A small spectrogram enhancement model, trained from scratch: arch unet, activation mish.
Rows from block 6 of a small spectrogram enhancement model, named by matrix and row number. Each number is 200 + 20 x the weight over its row's rms, rounded and kept within 0 to 999. All counts start at 0.
Before each channel's rows are labels from the 100 clips, of 14848, where the channel reaches its highest value: "top examples" is what is common among them. Only what is clearly more common there than usual is listed. The data: phrases spoken by 400 fixed synthetic voices.
# convs0: first 3x3 conv (model.decb.0.0.convs.0.weight, 96x192x3x3, each kernel summed), inputs 96-191

top examples: white noise; thin (high-pass)
convs0.21,215,185,209,188,210,190,199,201,210,202,174,198,205,216,197,198,217,193,203,191,199,212,173,197,204,205,171,209,200,198,189,217,221,206,208,184,191,180,204,184,204,199,202,207,202,220,200,202,189,201,209,197,201,192,197,173,201,202,196,201,199,180,192,174,189,183,171,188,192,184,223,200,193,193,211,174,192,210,199,203,208,185,217,209,225,209,183,194,201,193,189,211,196,183,212,191

top examples: clipping
convs0.18,181,177,191,194,188,211,193,194,189,208,193,228,206,183,190,207,208,214,186,199,196,209,200,178,186,172,220,215,201,190,196,185,213,219,183,214,206,189,194,201,205,215,189,191,201,192,198,214,195,166,205,192,208,195,193,186,198,200,198,194,206,210,200,231,173,189,204,209,207,203,199,202,161,190,206,192,190,231,207,210,197,199,179,207,194,182,194,209,204,208,191,191,186,182,202,194

top examples: thin (high-pass)
convs0.94,199,156,192,213,191,166,185,207,221,172,198,223,180,181,208,200,207,199,194,192,221,175,170,209,202,188,198,201,199,197,178,186,215,198,187,229,195,213,207,229,223,214,196,208,186,201,221,191,220,205,190,224,225,183,202,201,203,214,194,197,160,231,173,213,189,213,211,194,199,175,184,192,190,173,190,205,241,222,220,213,208,166,206,186,224,212,205,210,211,209,178,189,173,206,210,191

top examples: white noise; thin (high-pass)
convs0.2,199,199,201,199,201,204,191,200,206,199,215,188,196,199,210,203,200,191,208,206,216,194,202,204,208,192,210,204,191,204,207,203,200,200,188,191,195,193,202,198,202,189,199,204,190,206,202,204,188,181,206,200,213,188,220,194,196,206,206,209,203,197,214,187,192,208,201,195,215,180,195,217,211,185,200,195,212,211,209,202,206,204,192,214,209,200,200,215,210,195,199,217,194,203,189,215

top examples: pink noise
convs0.54,222,186,203,216,207,178,179,189,195,194,221,215,166,198,204,205,209,192,215,201,219,201,181,180,196,169,186,191,189,207,205,206,185,196,210,186,210,196,194,186,202,197,214,198,182,199,199,196,194,185,220,187,194,187,231,186,172,176,195,200,205,188,193,187,199,204,200,191,210,205,198,210,191,165,215,207,199,196,213,182,207,184,206,196,173,193,189,201,209,188,192,199,179,204,185,248

top examples: reverberation; white noise; clipping
convs0.58,210,195,214,164,207,209,183,191,178,189,219,201,200,199,189,211,188,193,203,190,185,217,197,179,207,188,186,198,211,217,211,190,221,198,197,199,218,217,178,198,189,187,197,220,204,197,206,195,195,205,201,176,195,209,216,195,213,209,199,177,198,188,188,199,201,208,199,208,218,220,213,196,215,188,203,222,204,224,204,197,217,191,205,192,188,211,197,201,206,206,190,206,206,212,183,200

top examples: muffled (low-pass)
convs0.72,199,216,192,220,212,190,174,202,209,195,172,221,175,185,188,200,186,176,217,189,228,197,213,160,204,199,219,204,169,205,208,194,200,177,215,216,203,221,213,189,180,178,202,200,206,205,202,203,242,199,208,172,242,179,196,167,198,186,166,195,206,199,210,211,213,199,215,192,179,172,212,225,200,185,211,225,194,190,198,181,189,216,213,202,234,178,168,191,184,202,211,209,215,203,206,184

top examples: mains hum
convs0.29,222,177,178,191,205,195,168,215,221,164,198,216,219,196,190,210,198,203,226,216,181,206,192,188,182,193,179,184,219,202,206,201,226,207,194,187,214,203,182,191,187,175,213,201,201,178,210,195,174,188,177,191,190,219,203,184,211,199,180,170,204,180,175,184,227,188,219,175,228,173,211,177,202,197,217,210,190,208,203,166,198,196,230,231,184,203,193,191,189,205,190,189,238,199,190,196

top examples: /f/
convs0.1,181,189,184,197,206,183,196,216,215,207,210,203,209,219,191,175,204,191,196,171,225,213,178,197,206,217,219,189,194,196,207,189,201,213,210,224,187,215,212,208,224,181,194,178,196,168,205,202,205,207,189,202,200,184,200,148,213,204,207,183,190,188,201,179,210,210,209,188,192,191,206,196,188,215,219,208,243,201,219,183,191,200,210,212,221,213,212,159,177,205,185,207,200,206,220,201

top examples: mains hum
convs0.75,225,206,229,173,198,187,195,200,205,188,195,204,187,200,192,190,193,195,192,190,197,203,211,195,216,194,205,189,216,210,209,195,198,188,182,180,183,192,199,207,170,197,200,198,201,205,174,213,197,187,220,213,209,199,204,204,198,193,211,219,214,209,191,213,198,185,194,201,200,201,212,203,207,191,199,207,213,190,203,197,208,208,184,183,196,191,202,183,221,209,199,200,203,224,171,205

top examples: clipping
convs0.33,195,189,204,227,212,164,168,200,218,200,199,198,221,183,205,196,189,201,217,202,204,205,189,203,200,204,169,206,216,177,205,219,221,193,198,214,181,189,219,196,190,221,206,197,204,184,186,207,202,195,204,199,227,188,205,197,182,219,203,188,203,186,183,174,194,210,189,208,191,224,195,186,210,197,212,211,189,197,231,195,191,161,202,202,203,225,204,208,195,196,217,195,193,186,204,176

top examples: thin (high-pass); white noise
convs0.8,192,224,185,206,209,208,198,194,216,206,199,185,219,212,190,208,222,222,174,187,198,200,201,194,216,222,211,221,211,183,226,205,205,174,207,224,188,171,197,201,198,168,201,204,205,219,172,190,228,197,206,177,226,184,193,187,213,182,193,200,161,184,195,194,187,193,213,221,196,235,217,205,201,207,190,190,166,194,216,193,197,193,236,194,193,213,188,218,186,212,207,186,211,155,170,177

top examples: rumble
convs0.13,205,202,201,201,197,206,189,212,202,195,201,199,197,197,203,205,192,217,208,202,211,191,206,189,210,206,206,195,197,180,204,195,206,208,179,192,192,214,190,187,181,199,201,206,204,190,205,183,209,199,200,213,191,199,198,209,208,216,196,193,198,202,186,205,195,192,200,198,188,184,171,188,203,196,188,204,200,211,194,200,184,199,202,199,180,192,211,201,210,215,215,186,214,207,195,219

top examples: mains hum
convs0.22,182,182,192,200,165,192,193,192,205,214,200,239,194,196,201,189,206,207,198,212,206,188,158,195,205,203,183,191,174,189,199,210,199,195,197,184,203,196,201,193,176,214,192,231,207,194,200,180,180,212,190,213,223,191,205,201,198,191,227,190,211,232,194,187,202,210,199,213,216,211,194,189,175,179,171,198,190,200,188,230,216,179,228,179,188,182,199,207,173,194,186,197,169,200,197,204

top examples: /ɹ/
convs0.80,191,172,192,165,205,217,220,217,185,205,191,211,221,209,235,208,203,189,208,223,220,196,206,203,225,186,198,218,200,173,193,207,205,229,197,185,202,166,197,193,207,204,188,164,208,196,221,198,226,192,199,218,199,210,189,211,178,212,214,181,192,190,211,203,202,202,196,227,210,195,201,210,201,198,210,206,200,207,203,216,202,176,195,210,189,180,196,212,220,192,192,218,210,192,182,187

top examples: rumble
convs0.16,196,223,215,191,190,208,201,224,208,192,204,222,210,185,193,200,197,203,198,165,218,181,206,198,210,196,190,189,213,187,200,195,142,177,181,206,200,195,185,186,229,186,179,186,202,200,175,204,228,204,216,198,214,178,199,210,203,191,199,204,232,189,208,227,189,192,197,213,218,209,236,234,219,200,178,225,213,219,196,220,155,220,198,186,209,192,204,196,187,217,193,208,206,227,183,154

top examples: muffled (low-pass)
convs0.83,186,208,208,198,168,199,206,205,200,214,216,195,193,190,192,178,199,244,214,209,199,185,198,198,201,175,190,165,199,203,203,200,189,209,192,191,184,193,196,198,169,224,223,194,208,190,216,195,198,193,189,208,189,171,239,181,197,140,217,221,174,186,209,196,202,194,180,216,184,212,192,189,187,189,196,205,242,205,199,192,207,178,229,191,194,202,214,199,186,194,196,168,195,212,208,207

top examples: white noise; pink noise; thin (high-pass)
convs0.6,203,200,197,209,201,212,194,196,192,202,194,204,195,197,201,199,178,199,210,205,189,199,197,190,195,192,205,207,189,195,207,191,189,201,192,197,204,206,177,215,196,201,206,200,202,197,208,210,200,183,201,202,207,206,204,197,193,190,209,198,197,188,192,213,203,188,196,203,197,203,206,200,181,209,204,203,190,203,198,189,187,184,209,197,186,195,209,196,199,198,186,211,188,196,201,208

top examples: white noise; thin (high-pass)
convs0.36,207,189,202,201,201,207,199,203,210,186,197,174,200,200,194,194,205,205,178,214,208,194,218,180,187,210,201,187,180,195,202,185,182,208,188,197,204,191,199,200,215,212,204,196,208,196,203,195,193,175,193,203,203,208,206,210,200,182,200,193,206,191,187,200,203,197,196,192,194,201,208,197,214,190,200,201,209,179,204,193,210,211,201,197,186,195,198,199,198,202,199,205,201,204,198,206

top examples: /f/
convs0.30,222,199,200,176,166,181,216,177,181,166,207,207,177,185,205,191,194,161,198,210,187,211,192,193,206,208,196,198,180,216,206,188,202,196,198,204,228,188,205,213,195,194,192,196,204,203,187,184,215,195,198,209,216,214,186,189,200,187,215,205,224,215,208,212,186,209,215,203,199,209,184,209,198,198,182,205,169,209,224,224,200,192,222,202,186,182,183,238,196,191,203,184,201,211,171,197

top examples: rumble
convs0.4,204,178,178,206,210,206,172,214,173,194,191,200,212,189,169,198,200,195,218,216,170,208,191,229,190,222,201,193,212,226,215,203,223,214,193,174,184,169,206,193,189,198,214,199,213,176,196,188,182,205,188,194,179,207,208,185,196,207,224,208,201,221,176,202,194,206,188,202,226,202,199,152,188,209,196,212,176,212,212,194,214,207,203,203,206,205,214,192,180,199,180,181,225,173,206,165

top examples: reverberation
convs0.40,202,202,194,181,209,195,194,191,191,200,206,200,198,203,183,208,206,185,203,206,186,224,191,189,215,203,190,197,201,209,207,194,231,206,201,197,206,202,186,216,189,193,190,198,194,179,203,175,217,192,218,201,195,200,214,197,205,214,203,181,193,202,187,175,207,204,200,186,197,229,203,202,204,189,205,198,182,189,199,204,209,187,209,199,195,206,194,183,207,207,194,200,206,203,192,206

top examples: thin (high-pass); white noise; pink noise
convs0.70,203,200,208,198,201,204,189,208,191,208,185,208,225,207,178,201,184,225,191,195,211,179,212,207,209,174,181,183,201,198,205,206,138,210,194,208,193,186,189,177,199,208,202,201,200,202,180,174,210,202,226,203,206,177,210,218,195,189,193,200,190,203,201,210,185,212,200,196,208,197,194,197,194,216,194,195,172,178,183,183,174,198,184,196,194,157,201,192,179,201,202,198,189,176,196,190

top examples: clipping
convs0.19,179,208,203,200,203,210,194,186,183,179,217,176,202,197,210,197,177,204,199,189,215,156,218,193,203,190,213,197,179,188,194,196,174,201,192,174,199,179,201,201,204,209,185,198,176,181,211,210,209,188,239,201,174,206,205,215,181,204,152,224,193,190,203,236,187,212,196,178,180,205,185,206,194,186,197,194,196,201,199,206,204,203,207,207,198,195,201,209,177,186,238,194,209,217,199,214

top examples: /k/
convs0.55,190,206,214,192,210,212,206,179,214,233,201,197,223,200,222,236,179,209,197,203,203,183,207,198,234,197,188,207,218,178,206,193,193,215,192,178,216,192,198,187,184,199,182,207,223,207,219,201,205,185,179,195,220,168,198,200,189,229,210,156,218,203,198,164,196,203,181,208,210,198,184,207,216,213,191,200,191,207,192,204,203,197,213,210,204,180,210,204,191,213,213,198,196,204,204,173

top examples: white noise; thin (high-pass)
convs0.89,178,203,173,218,157,174,195,203,196,219,205,193,159,197,208,211,206,200,208,208,177,197,183,192,204,190,197,207,188,178,192,185,230,178,195,211,221,211,182,206,199,190,212,207,189,203,185,194,220,166,189,208,197,206,187,226,229,205,180,208,200,201,175,191,213,200,217,214,192,212,203,220,200,194,201,193,210,196,194,169,224,191,205,183,206,203,186,217,216,214,222,163,198,220,197,207

top examples: mains hum
convs0.28,186,195,200,201,187,206,198,205,197,171,213,213,193,200,205,212,189,188,213,188,190,173,168,173,178,202,184,185,185,221,195,194,219,193,176,184,218,217,189,168,201,186,197,215,176,185,195,190,193,188,184,200,211,217,218,186,190,201,197,184,222,203,209,183,211,196,206,182,206,217,199,204,168,171,191,200,211,213,190,183,179,167,206,188,167,186,194,212,211,195,215,206,191,208,203,211

top examples: white noise; thin (high-pass)
convs0.52,190,218,206,194,209,205,201,199,186,203,196,190,205,210,214,215,179,195,220,186,203,198,212,208,205,194,209,202,199,210,205,198,179,205,194,204,206,195,204,202,209,206,197,211,199,210,199,197,216,182,230,203,213,197,210,214,192,194,189,208,211,186,201,203,201,200,210,198,203,206,201,197,200,213,204,194,185,212,184,195,195,200,190,202,207,185,211,191,187,198,210,210,200,198,184,199

top examples: mains hum
convs0.17,191,209,231,210,194,210,196,202,202,205,196,202,224,208,211,209,182,206,214,215,211,197,213,209,199,192,203,214,208,201,211,190,192,222,193,196,211,197,197,188,192,187,200,199,219,210,204,210,228,196,206,200,198,194,217,210,220,202,214,213,197,187,224,184,186,199,196,203,207,206,194,210,206,199,200,204,178,208,207,193,210,196,196,210,196,209,201,195,222,206,204,206,197,196,184,200

top examples: thin (high-pass)
convs0.34,204,198,210,179,195,187,210,188,206,187,218,217,191,206,189,206,183,155,193,196,195,190,178,187,200,212,192,219,185,200,203,209,210,197,196,205,196,175,190,169,186,209,183,225,190,233,187,183,214,203,188,180,205,212,231,200,196,196,208,205,217,185,206,227,181,219,209,204,171,208,219,187,196,201,217,217,214,184,180,204,174,198,206,210,194,197,199,166,189,206,195,217,230,218,193,201

top examples: mains hum
convs0.10,198,201,190,202,209,208,203,224,201,183,218,224,175,191,196,211,188,206,212,218,194,201,179,203,175,207,185,197,178,193,199,197,202,195,201,207,205,178,199,198,209,189,188,215,217,194,209,181,194,199,199,201,196,201,210,230,200,210,201,193,199,211,181,203,214,192,219,205,169,208,204,196,195,207,197,192,174,213,204,187,201,187,212,215,206,180,197,222,198,193,193,202,198,182,183,182

top examples: /p/
convs0.61,177,189,194,213,227,201,183,206,202,218,184,212,180,216,206,226,207,194,207,199,208,190,189,192,199,164,192,226,181,188,170,212,193,187,202,198,176,198,181,189,219,211,215,212,198,188,177,198,222,174,211,207,193,250,191,217,193,209,181,196,189,221,181,184,200,208,202,203,217,213,179,192,218,164,182,216,216,208,207,202,181,161,185,223,209,215,212,222,181,200,239,181,211,183,213,209

top examples: child-like voice
convs0.15,204,199,203,199,199,200,179,218,215,199,208,220,228,187,191,221,205,221,194,174,200,178,191,191,205,207,180,215,182,180,211,187,221,188,188,218,242,208,165,200,176,117,189,203,194,173,199,199,201,193,210,203,212,195,211,183,217,192,195,202,195,202,175,188,179,189,203,208,205,184,202,215,215,194,201,194,199,227,196,211,192,205,225,221,214,196,219,192,187,222,200,206,189,196,197,222

top examples: thin (high-pass)
convs0.93,219,200,200,218,203,201,190,195,194,205,202,214,231,195,188,179,216,203,208,186,178,198,186,180,194,204,194,190,191,218,223,215,199,210,207,200,204,214,225,198,186,181,233,206,195,199,194,186,186,195,212,195,203,203,217,220,203,182,216,205,187,200,192,192,206,176,204,182,201,185,207,187,194,206,224,194,183,186,185,201,187,186,211,188,181,178,194,183,168,193,220,204,194,189,225,200

top examples: /w/
convs0.57,212,195,155,203,190,169,165,200,186,211,175,192,202,185,222,198,197,181,160,197,181,183,214,191,190,209,194,181,166,205,189,191,189,228,186,210,198,185,197,228,207,193,190,174,203,202,171,214,202,172,192,205,202,192,202,208,183,206,205,233,198,228,227,204,177,208,199,186,201,166,185,165,180,206,203,205,189,216,212,199,175,188,196,194,198,199,169,204,186,190,205,191,195,176,211,173

top examples: clipping
convs0.12,196,208,185,201,211,182,195,200,196,194,193,175,187,202,206,204,192,210,201,199,188,209,206,203,202,199,193,212,200,180,188,197,202,209,200,201,187,183,207,187,201,192,222,211,218,194,178,206,171,208,186,207,207,203,203,204,199,212,188,220,211,199,186,187,200,194,191,190,224,177,185,192,213,190,180,197,190,189,212,181,203,199,196,211,207,181,205,195,204,197,228,202,189,205,211,207

top examples: clipping
convs0.79,207,192,174,189,184,203,175,203,201,194,232,210,193,210,189,212,193,200,205,241,198,173,194,187,177,178,184,188,222,212,216,213,191,172,189,198,199,221,226,180,218,203,195,196,205,192,212,192,188,207,170,173,192,199,218,209,194,201,203,218,207,217,181,182,197,204,230,229,180,212,184,205,202,200,211,221,201,166,220,186,216,192,181,199,188,176,201,201,222,193,190,216,194,185,213,211

top examples: clipping
convs0.74,187,195,208,200,214,179,200,225,189,215,179,192,215,174,212,174,201,189,190,198,208,215,170,181,196,178,186,207,239,169,193,185,225,210,160,241,221,214,186,207,225,191,214,211,228,190,200,169,206,162,203,222,223,205,210,168,190,185,185,205,181,185,189,209,201,211,191,201,191,198,191,194,201,174,178,174,218,198,219,202,188,196,190,191,215,222,192,196,213,209,205,203,196,222,193,211

top examples: mains hum
convs0.77,195,191,191,192,196,201,205,206,201,199,211,208,196,211,204,207,194,190,206,203,200,204,193,194,205,202,181,197,206,198,191,197,206,206,186,181,202,195,188,197,185,189,215,208,225,188,190,205,216,199,191,216,183,189,204,220,185,172,191,212,201,208,226,218,190,204,202,179,196,196,192,168,200,214,196,206,202,213,206,198,187,191,214,205,203,214,194,212,196,215,196,193,181,211,205,212

top examples: white noise; thin (high-pass)
convs0.60,194,212,189,234,191,193,196,190,229,209,188,210,208,210,188,189,197,198,223,202,189,203,202,189,226,167,177,200,226,188,186,211,209,181,191,188,210,213,210,182,188,205,199,187,193,184,201,203,212,228,207,197,216,199,189,155,215,202,196,227,208,195,220,201,192,198,198,230,186,205,193,208,192,175,177,200,184,199,182,207,194,180,184,195,215,224,206,226,205,209,208,195,184,199,195,199

top examples: /b/; /p/
convs0.20,204,218,212,193,196,214,187,214,212,199,185,206,196,179,189,158,193,175,215,224,196,223,220,193,190,191,218,195,217,193,211,215,210,191,185,207,214,192,212,192,193,204,226,203,191,216,189,181,193,170,213,189,207,220,197,189,198,207,207,205,195,199,198,175,200,207,196,216,205,198,208,211,208,181,206,195,191,188,184,212,219,200,210,166,195,193,226,199,185,186,199,200,214,190,184,221